A small audio frame classifier, trained from scratch: norm layernorm, soap at rate 0.0035.
Rows from block 12 of a small audio frame classifier, named by matrix and row number. Rows with one number belong to one neuron. Each number is 128 + 32 x the weight over its row's rms, rounded and kept within 0 to 255. All counts start at 0. Numbers have three digits each.
After each neuron's rows are labels from the 100 clips, of 14976, where the neuron reaches its highest value: "strongest on" is what is common among them; "peak on" is the class under the peak. Only what is clearly more common there than usual is listed. The data: tunes sung on syllables by a formant synthesiser.
# fc1: MLP up (model.blocks.12.mlp.fc1.weight, 768x192), inputs 0-95
# fc2: MLP down (model.blocks.12.mlp.fc2.weight, 192x768, transposed), outputs 0-95

fc1.272:124148143167111141085175173184147130100141142156098134136081102158151135149146133095148167129115164146135131117128143170188120057113108128141145151137098158175175133119140055127149122142091066146169167090109133148212081161141126117189167120156142093131132168063162190124152143163167135094
fc2.272:122140089138121120124065111122136139103123159124153111157118171110111121079117099149092118121118089165189105107165126145151201199148179145126135097131098114146112162116172092177182170134170137102154109153146086105142104040082140102095130116161137109139143086135133136162114162057091060132
strongest on: consonant: /t/; clipping
peak on: /t/

fc1.411:172065176126158108099092126123190119181173135155085147079145158156169156118149147144053116144138131116108192142137114081180134136167110117148107104143077126109088101171120155106097125164174110125069118125115160135176144143087151107135113140172194097117089091131139117167128174255215175088
fc2.411:161187159089172101144109115132115132120143172117147101200113088127140118080153104140133148131141166111129144167133126188181129103142135089153100100165125091124115121116103190167162095171103142129075133130070157149172155094128132154130049103097070152106074160160112175136180158139136105164
strongest on: consonant: /ʃ/; vowel: /u/
peak on: /u/

fc1.55:186202187203178170162133111139168102134107110165167089124141090147136107087157131116143099147137131150168083099118075105164143148139122116128120134093206051128150159136119158105144112145192108214143074180129177149192117163132119151110130114136088137140136128118084136111081143162117109147
fc2.55:124119150122141178137164112122170101078115104216135107106126147183139156025150101112186120184153156121096139149186142116109132153163167160106138124133109173141102097130155112131161141164136168131129121063147183121134135135117110188146098139149131119088139104105103130139100160142122148095
strongest on: consonant: /ʃ/; vowel: /o/; vowel: /ɑ/
peak on: /o/; /ɑ/

fc1.391:142102161178086168159131141089150109137082112126085187149098095146156118112099174113163160147153133170083122124156113105123077124126171153150099139185112092108092115118131080123148121201169211113136170157096128137111119155126122125131141072148097131076171107168128132105127170184064179126
fc2.391:172115190182128143121103162146147073146141168172126134135063157102093107124099087117152147149090154130201091189134143099170160111071112145109111114121084159134079128109069102112160149128127137124149115112142116167199077147074113102156154094086110135098169164110171101054146121113090127134
strongest on: vowel: /e/; consonant: /t/; consonant: /b/
peak on: silence; /t/

fc1.211:144149083173069125137078163101117134134130174102206091094093086155065129162176114134140102137077135103152164127079093114142117106081166146114099146141165090132137175173086144062154101097149215146172168115113146130175088186139123119188087126081102110072102047098159132129128084106161139151
fc2.211:144134185152081124110078115141086151109120106191091095167120169105098084145211107159125176071126120139127168090147114132122159114169090154102172070117059075130055087141113117119147094104140102174133116054131158064111112049136116174045117136099154117095126091131081120093104130143114081119
strongest on: consonant: /t/; vowel: /u/; clipping
peak on: /t/

fc1.681:141146160140137101183142129127111137119074120104142140128109136090119188138126097048119038117148100086080093148143101091145128056075178214179143132110067117148118181163090140145164099086187114121172123104112098101135131106163136067166115170089086103122084086133102135133200126209105154135
fc2.681:152150116120112137128080189076114122146089144149090126149078135143179088165122103133186051137179162148173174095092124116128137125136079136107168088117097142160137118145109084139099066185104140144179193109105139104109121088158049149102126087129069187111111133131121063118109149138101118153
strongest on: vowel: /e/; consonant: /ʃ/
peak on: /e/

fc1.311:138126094104110141119142155099095086131127131121085185163168109178097126110070126141247193171114112154083141132098125193118056158140163119160099157142148133133136103142101155145176166093099073173164127107147147169076139110052154147121086096107137121146113094093058116088154163159119177112
fc2.311:136140138119114162153148165162107161151124130087191141137073106121158203135042093104109141197124145087171147155209127121180083091091126142131102106120215063055101158132110133122130066104170125129159092131139116138090096113090118149122173130133134133103140111127076096172079120101162103160
strongest on: consonant: /t/; vowel: /ɑ/; vowel: /i/
peak on: /t/

fc1.227:148159140168055144128099118176080193032056110124130098121065128165085136167069159102168176114101123113131117121204147117153156114168119108133125087116129149160134106145113125117133112116158110143123158182038141151135090113101136130123120104131113092100117145111108127170127070140130062133
fc2.227:130093120137123164142121136126162148103108177150084113151079188162110109159104101176080150158072059147128067130121119079095181119148159179135085137120072168151190137077157106084154110084116107157072115163078133120151121148100070075124159109149091082132146143113143119069124111165137137142
strongest on: consonant: /t/; vowel: /o/
peak on: /t/

fc1.59:179090120133187082183220127130137088106173132119083124116118126067124162101102120143156101105154138065176166106126081177144098124112112096092126132117085114068165101137091139167100106134144068175120096158091081148117124149107139088114137097099114104135152138187103128122169180158124097104
fc2.59:137142097131140135118121095107067140091165150136133164138098100138114097101135166125087139121129113148143094145059090141151107153132197115111079140155157208111119178196143103129116196126065138125099121160097194091168143115126070092095132074069162165164028100119163109162106123137147130166
strongest on: consonant: /ʃ/; vowel: /æ/; clipping
peak on: /æ/

fc1.157:089123104122151155154093093100102110151123132089165100180122132107133128166186116126126150175100081196137077163136133121119140146131146080132113144104175164063191186102122127161173125154108146116117180154141112119124127167155065137109148119110137129138084095117039128065112149067122139153
fc2.157:147081132120090133143148162126113072177120106170114123163082155172112091114112117135139152156107142109192176106094198152136086143101047166096084148116163136139112157108125143193137056101152172163108106115121150107160124169126172066147123153115137123141127135111122077176153111133161132134
strongest on: consonant: /t/; vowel: /o/
peak on: /t/

fc1.124:141139126099079138099140143049162089114076112096174113138145098107177168191114103073174107105070131147118148104106165119192088096100137160139095125064158116183203139152162120135082066109123156134074159126093095154090151103105176125129129112148162131108138168120137123085150175113096089136
fc2.124:144105121133071158042119167116098096099164141110177157082136119150075101100134151113122135142053105182117197148100123130136071114112126169147120083143093131120091132152139100187148133117075136179199136088136161070123065138117111159131162117101114078056088177137109142148120169135096176139
strongest on: consonant: /t/; vowel: /e/
peak on: /t/